{"dataset": "small charts drawn from random numbers", "horizontal_flip": false, "targets": ["kind", "trend", "items"], "residual_init": "none", "optimizer": "adamw", "lr": 0.0015, "lr_schedule": "constant"}
Rows from block 5 of a small image classifier, named by matrix and row number. Rows with one number belong to one channel. Each number is 128 + 24 x the weight over its row's rms, rounded and kept within 0 to 255. All counts start at 0.
After each channel's rows are labels from the 100 images, of 14976, where the channel reaches its highest value: "patch colour" is the nearest of a few named colours to the mean colour under the peak. Only what is clearly more common there than usual is listed. The data: small charts drawn from random numbers. In brackets: how many of the 100.
# convs0: expand 3x3 conv (model.blocks.5.convs.0.weight, 288x48x3x3, each kernel summed), inputs 0-47
# convs1: project pointwise conv (model.blocks.5.convs.1.weight, 48x288x1x1, transposed), outputs 0-47

convs0.252 [120 131 130 122 149 192 129 151 130  76 136 129 107 104 162 133 142 128  86 119 125 161 149 132 134 129 144  73 109 164 154 148  95 131 111 141 121 127 119 126 153 131 125 180 135 116 137  78]
convs1.252 [128  89 125 192 108  80 118 127 137 150 117 114 134 134 110 132 106  89 136 113 131  96 128 146 103 106 171 198 129  96 121 128 148 117 165 150 109 100 120 129 107 115 126 129 123  98 115 139]
patch colour: pink (31)

convs0.269 [126 113 151 177  71 106 110 122 109 187 135 135 135 130  80 106 109 149 199 143 121 125 131 143 132 122 146 154 156 131 112 140 134 121 127 112  93 122 115 110 104 124 111 116 150 103 148 145]
convs1.269 [135 122 121 124 108 132 138 124 129 165 150 131 146 109  68 137 124  96 171 127 139  92 129 123  86 124 139 153 112 116 129 124 128 127 173  92  52 117 147 120 115 131  93 101 123 128 137 167]
patch colour: grey (28)

convs0.287 [122 111 130 135 131 181 154 157 128  99 134 149  98  97 160 115 132 138 129 138 116 191 150 117 130 130 130  82 110 152 143 156 110 124 116 153 130 105 125 146 143 117  91 186 107 127 140  84]
convs1.287 [133 135 124 156 140 113 129 114 113 189 123 149 137 115 130 153 149  75 160 133 141 107 116 128 108  94 125 131 132 112 130 130 161 133 154  87 127 122 119 140 155 138 138 113 175 166 200 145]
patch colour: black (36)

convs0.186 [115 136 164 151  93 128 110 134 146 182 107 149 143 108 104 104 131 116 143 131  98 120 137 160 113 110 129 138 193 124 142 118 146 100 125  75 122 131 113 108 136 121 114  99 101 145 152 185]
convs1.186 [185 187 128  74 127 127 131 150 167 129 126  91 129 120 120 125 129 105 123 134 115 120 149  87 134 126 135 146 151 121 136  84 119 127 129 103 117 153 163 111  77 162 127 107 110 114 132 157]
patch colour: grey (41)

convs0.48 [123 121 146 191  69 112 108 115 125 177 131 144 133 132  82 109 126 139 198 148 110 123 123 139 125 116 148 156 155 129 105 149 137 125 126 117  87 119 114 119 108 121 106 111 138 113 155 142]
convs1.48 [156 128 110 103 128 136 134 106 124 127 127 128 108 118  81 170 136 122 125 146 147 124 121  97 131 139 124 145 102 134 108  90  80 101 150 126  41 121 154 107 121 144 121  84 114 130 119 162]
patch colour: grey (37)

convs0.60 [129 121 119 107 136 168 134 147 134  89 115 117  74 134 189 112 118 126 102 124 121 178 155 112 150 113 128  80  92 124 156 128  93 141 154 152 130 130 127 119 136 144 131 171 130 135 151  92]
convs1.60 [126 140 170 121 126  65 128 118 119 132 156 111 127  85 148 156 121 123 128 133 136 110 190 161 113 153 124 159 165 101 136 137 154 165  90 125 155 135 122  90 100 120 123 148 114 115 136 148]
patch colour: white (67)

convs0.149 [129 113 117  93 134 159 106 132 115 109 119 114 136 102 141 140 140 119  82 134 118 140 139 145 147 150 133  70  94 164 158  93  85 125 118 127 159 177  98  99 135 140 122 150 122  98  88 103]
convs1.149 [134 170 126 153 127 145 140 137 153 106  92  93 118 138 149 148 110 149 129  93 136 112 166 117 128 100 175 164 128 132 154 114 105 113 139 121 108 100 194 143 164 154 123 130  81 130 128 135]
patch colour: grey (42)

convs0.96 [123 129 172 170 105 133 125 134  98 155 152 159 123  97 107  91  97 124 169 166 110 139 153 141 115 125 162 152 150 134 126 145 118 122 113  96  91 108  94  98 109 138 108 135 149  94 158 156]
convs1.96 [130 129 102  82 146 136 152 159 125 127 121 118 118 114  79 156 130 123  92 113 181 113 135 179 174 154  95 156 147 136 121 123 124 130 107 140 130 181 115 124 116 110 138 102 120 169 132 114]
patch colour: grey (59)

convs0.160 [140 126 152 173  82 102 111 120 122 188 136 123 134 126  68  95  88 157 178 121 125 114 141 139 130 135 153 154 156 118 116 128 132 110 121 100 102 136 113 113 109 129 126 114 133  94 133 166]
convs1.160 [151 124 124 114 131 134 143 137 121 167 125 131 135  73  98 124 121 112 167 141 130 118 150  68  86 127 130 133 112 133 121 119  86 104 144 112  77 135 168 107 122 127 107  93 120 120 135 183]
patch colour: grey (62)

convs0.130 [127 119 144 149 129 138 135 185 107 167 133 150 138 103 124  95  70 110 174 170 104 130 162 124 145 124 123 135 156 122 122  81 101  85 111  95  99 114 115 117 132 155 133 117 122 123 131 140]
convs1.130 [144 139 101 143 138 122 138 122 119 142 140  80 128 136 113 151 133 103 157 110 178 153 133 149 133 135 136 158 116 168 105 172 145 132 148 140 138 173  75 149  99 177 121 106 103 148 156 124]
patch colour: white (65)

convs0.56 [139  87  91 119 138 135 143 161 111 117 119 114  93 134 148 141 111 133 145 125 134 170 132 116 169 103 104 116  88 138 111 135 101 135 169 164 107 113 133 151 136 165 149 155 118 146 160  67]
convs1.56 [157 149 144 119 140  84 160  64 119 132 147 100 136 147 131 154 119 118 146 131 173 129 158 132 113 158 122 129 124 121 114 141 141 196 128 125 135 167 120 123 115 160 126 130  84 120 162 153]
patch colour: black (44)

convs0.194 [138 113 118 123  95 105  85  94 132 141 129 136  91 153 141 128 163 154 135 132 106 158  93 150 144 104  91 115 134 102 115 171 166 145 194 156 141 131 103 140 102 134 103 113 130 134 151 138]
convs1.194 [ 92 112 169 121 123 130 125 145 152 143 106 177 127 113 129 136 134 118 145 132 126 141 135 139 126 112 140  86 137 100 212 122 143 132 140  74 129  91 148 120 152 126  99 121 106 167 139 148]
patch colour: brown (27)

convs0.106 [143 119 109  98 128 143 128 150 139 120 135 124 135 120 148  95 135  77  93 160  91 125 137 126 148 157 153  77 138 167 147  86  91  91 109 131 145 168 108 103 125 138 106 139 119  94 105 106]
convs1.106 [131 151 120 128 148  96 131 128 128 141 119 102 128 128 126 207 125 128 149 120 142 117 111 158 138 103 132 166 142  90 167 149 145 139 166 127 109  81 136 142 189 152 139  97 132 135 152 129]
patch colour: grey (46)

convs0.131 [122 124 111 141 120 135 113 128 117 119 133 131 143  85 106 141 142 122 144 119 114 144 125 106 140 137 208 108 107 180 100 135  73  95 113 132  97 147 114 115 135 156 106 141 146  78 106 100]
convs1.131 [152 150 135 128 137 114 155 158 136 139 119 109  84 135 125 127 130 149 102 146 138 114 128 132 149 109  87 172 128 124 161  94 137 146 119 150  70  98 154 116 163 133 134 105  92 127  94 185]
patch colour: black (46)

convs0.276 [ 84 122 162 102 173 136 139 173 133 118 174 146 160 116 109 113 104 130 135 123 169 115 112 133 138 120 108 134 126 141  81 128 118 156  93 125 155 115 151 120 106  79 121 117 150 113  83 122]
convs1.276 [ 93 126 156  88 125 134 100 119 139 119 150 130 142 107 103 128 178 131 141 158 155 126  64 123 122 106 139 105  99 134  70 139 137 179 134 133 142 119 120 102  97 126 108 126 112  94 100 119]
patch colour: brown (37)

convs0.217 [138 136 167 162  92 105  84 120 123 182 113 141 117 116  99  97  89 153 174 111 125 145 170 130 138 126 136 161 117 108 127 112 127 107 139 102  99 136 134 108 136 148 123  96 130 108 141 177]
convs1.217 [110 118 136 127 128 131 183 176  98 139 113 135 147 122 118 121 113 114 124 131 134  86 148 131 116 127 107 146 122 106 176  92 148 121 119 134 135 122 172 153 147  71 127 116 142 199 125 127]
patch colour: purple (25)

convs0.228 [150  99 144 153 112 103 115 103  87 161 120 114 163 135  74 131  80 164 151 101 139  99 146 130 129 166 157 169  99 133 120 117 124 118 125 118  99 156 153 140 136 122 134 118 147  86 118 147]
convs1.228 [153 110 143 131  91 137 131  89 137 157  67 154  97 121 103 128 135 135 126 132  93 132 191 117 114 161  91 143 158 123 127 134 108 118 121 152 109 156 153  97 126  98 124 103  99 143 156 141]
patch colour: brown (26)

convs0.153 [141 104  98  93 137 148 124 144 157 109 144  87  81 133 145 120 113 153 112 114 122 165 127 126 178  99 114 105 113 127 116 115  74 134 138 166 140 130 148 131 124 127 114 163 104  91  89  97]
convs1.153 [112 132 123 114 112  70 114 147 142 134 113 109 202 133  92 122 106 123 129 116 121 100  83 132 113  95 144 135 155 112 140 106 154 116 143 108 175 152 133 165 120 103 168 119 133 116 107 117]
patch colour: grey (42)

convs0.39 [134 132 100 110 123 131 139 129  87 108 120 123  86 133 173 147 135 109 125 155  99 173 135 103 142 114 127  96  93 109 148 127  98 144 162 161 114 109 114 108 126 177 138 159 131  93 153  84]
convs1.39 [122 150 147 168  69 135 138 124 138 100 164 154 126 118 130  88 129 157 119 117 114 106 144 127  89 149 165 144 164 123 136 132 176 110  89  95 131 134 126 149  89 112  91 156 134 136 132 132]
patch colour: pink (33)

convs0.101 [122 118 148 123 123 120  97 115 171 109 152 129 128 145 107 141 160 158 117 109 161 130  96 139 123 111 122 111 123 125 107 202 173 181 130 156 149 148 124 143 100  76 103 131 125 125 131 122]
convs1.101 [128 126 107 110 110 141 117 114 176 111 122 111 137 135 115 130 181 123 110 121  88 121 110 163 162 133 135 143 135 134 110 117  96 112 158 175 131 144 134 152 136  62 115 130 150 108 125  66]
patch colour: brown (27)

convs0.222 [148 126 120 113 150 127 135 137 132 144 114 112 165 145 124 126 113 110 114 126 109  77 152 118 122 169 141 128 145 153 156  68 117  99 107 105 152 172 171 172 165 137 121 113 107 163 109 145]
convs1.222 [111 174 130 162 110 135 119 132 102 131  97 186 128 117 140 128 147 132 114 114  86 129 139  68  88 146 132 117 115 124 134 162 127  83 128 151 131 123 134 102 178 161 117 138  90 126 135 126]
patch colour: brown (31)

convs0.195 [152 115 106  98 141 147 121 139  89 113 118 117 123 123 167 141 129 107  99 133  84 150 142 131 143 131 129  81 102 151 169 110  87 114 155 145 137 152 141 137 161 174 110 183 126 114 124  98]
convs1.195 [132 140 147 110 116 105 116 105 139 148 132 130 103 158 140 128 122 124 125 141 136 114 148 129 122 130 103 133 135  64 124 118 201 148  93 111 182 125 127 112  88  98 143 126 143 119 137 191]
patch colour: black (35)

convs0.155 [132 118 113 115 133 147 142 147 123  97 126 114  66 132 171 122 106 146 126 118 133 188 149 117 165 106 125 105  84 108 132 135  93 143 160 168 113 114 132 122 123 152 137 167 137 120 148  81]
convs1.155 [126 165 152 122 116  86 126 100 113 121 153 106 143 111 146 166 119 122 119 139 138 108 175 153 118 186 129 162 169 127 136 129 135 156  71 111 149 158 123  87 103 114 102 133 117 122 137 140]
patch colour: black (42)

convs0.37 [106 151 198 155 139 146  97 144 123 157 125 167 117  88 103  78 126 160 160 132 144 155 159 134 140 115 107 134 127 142 134 123 124 140 120 102 139 126 134 120 154 125 116 103 123 153 143 187]
convs1.37 [112 142 160 107 158 158 136 132 139 133 133 125 154 142 121 129 165 108 140 153 145  68 123  98 119 129 160 118  67 135 122  68 123 152 112 146 126 130 144 127 125 112 137 116 148 192 108 130]
patch colour: brown (28)

convs0.122 [112 114 128 120 112 106  68 126 140 164 109 135 102 130 127 139 158 140 155 108 109 161 113 163 160  87  95 132 118  73 114 140 133 149 195 140 134 123 145 110 126 141 108 106 127 139 157 126]
convs1.122 [ 88  52 138 149 133 163 157 153 115 165 117 158 139 101 122 137 114 139 149 133 149 107 127 146 116 121 128  99 108 136 187 121 119 103 127  96 122  86 145 127 154 111 123 114 131 163 113 122]
patch colour: grey (31)

convs0.85 [147 106  81 125 102 107 111 109 117 142 127 122 102 172 148 132 132 140 165 143 111 150 101 116 150  84 105 167 132  97  87 148 144 117 158 176 103  91 161 135  97 136 112 131 143 133 140 112]
convs1.85 [106 133  87 119  98 129 156 136 143 133 124 157  64 123 126 124 180 146 143 132 125 160  81 127 123  71  80 134 136 135 150 149 161 138 149 135 124 117 112 128 130 128 104 121  85 134 141 146]
patch colour: grey (30)

convs0.185 [114 164 155 138 120 135  77 102 120 155 106 153 133 121 140 125 172 131 112 140  79 133 123 162 144 115 129 164 164 114 152  94 127 121 137 111 132 105 167 135 167 160 102 118 112 152 101 168]
convs1.185 [151 122 139 158 116 140  93 188 162 128  77 106 137 125 123 108 112 121  99 130 106 116 140  91 102 125 159 133 147 140 144 104  90 105 104 120 120 130 152 129 184 103 134 120 137  98  84 130]
patch colour: purple (25)

convs0.119 [136  90  92 110 112  99  78 119  89 144 101 115 132 132 124 169 135 123 131 127 116 134  97 146 177 122 113 114 115 139 107 113  94 124 175 140 130 140 133  98 138 179 137 104 140  80 107 111]
convs1.119 [139 158 126 185 109 114 132  74 129 124 136 157 139 110 128 140 111  92 135 115 122 109 137 110  81 174 157 133 101 112 140 155 150 106 131 103 135 116 142 135 169 166 126 134 122 137 187 129]
patch colour: grey (39)

convs0.22 [122  86 120 112 113 129 108 116  81 145 111 148 135 151 145 127 171  92 127 174  68 136  96 156 140 124 117  97 129 147 143  98 115 142 158 153 147 124 147 137 140 156  82 131 141 125 128  91]
convs1.22 [145 129 144 130 135 100  97 120 118 171  74 130 127 141 127 219 143 125 139 130 124 114 124 148 139 114 126 138 141 109 137 122 148 134 162 119 115 118 139 126 196 141 141  84 148 141 141 140]
patch colour: grey (63)

convs0.274 [121 116 117 116 140 164 122 172 149  95 125 113  92 119 150 116 109 161 130  79 158 173 157 101 167  93 128 115  78 133 122 115  84 132 147 147 125 142 156 138 130 137 127 159 127 148 113 107]
convs1.274 [141 140 138 105 145  94  98 133 100 117 131  94 131  96 159 172 116 118  99 128 161 126 178 160 153 163 112 177 127 133 104 107  89 140  97 130 133 134 128  71 129 138 133 131 108 119 112 142]
patch colour: black (52)

convs0.109 [127 147 112 101 158 135 136 142  92  92 153 132 127 115 156 135 129  98  95 122 139 139 159 102 147 163 173 108  85 142 159 108  78 108 111 143 127 108 129 106 142 157 113 143 156 111  80 107]
convs1.109 [154 195 103 134 136  88 121 132 126 131 127 114 130 134 161 138 118 112 120 123 135  96 126 113 134 124 116 134 146  77 183 135 164 127  90 119  93 104 151 104 193 142 127 112 130 122 143 139]
patch colour: white (65)

convs0.47 [141 106 141 166  90 106 127 130  94 170 147 133 139 131  81 113 107 131 202 158 127 119 137 119 130 129 157 153 145 143 100 146 127 119 116 119  74 113 117 127  97 125 100 127 158 102 148 134]
convs1.47 [157 124 109 128 129 145 156  59 126 149 146 127 116 131  50 169 132 114 157 135 150 117 124 122 121 157 139 156 127 126 120 111 143 111 148 122  79 115 124 131  84 130 122  97  94 139 126 141]
patch colour: grey (39)

convs0.65 [118 124 173 122 146 132 156 131 103 140 150 138 148 121 102  93  62 146 154 144 167 112 157 112 134 141 136 149 118 117 108  90 111 145  82 100 123 121 130 113  97 111 149 122 167 117  87 152]
convs1.65 [134 129 175 123 115 135 123 213 121 118  96 129 125 113 151 108 110 125  63 151  91 121 160 120 135 117 103 136 132  89 159 102 122 119 101 143 135 132 163 129 133 105 152 143 122 133 113 128]
patch colour: grey (30)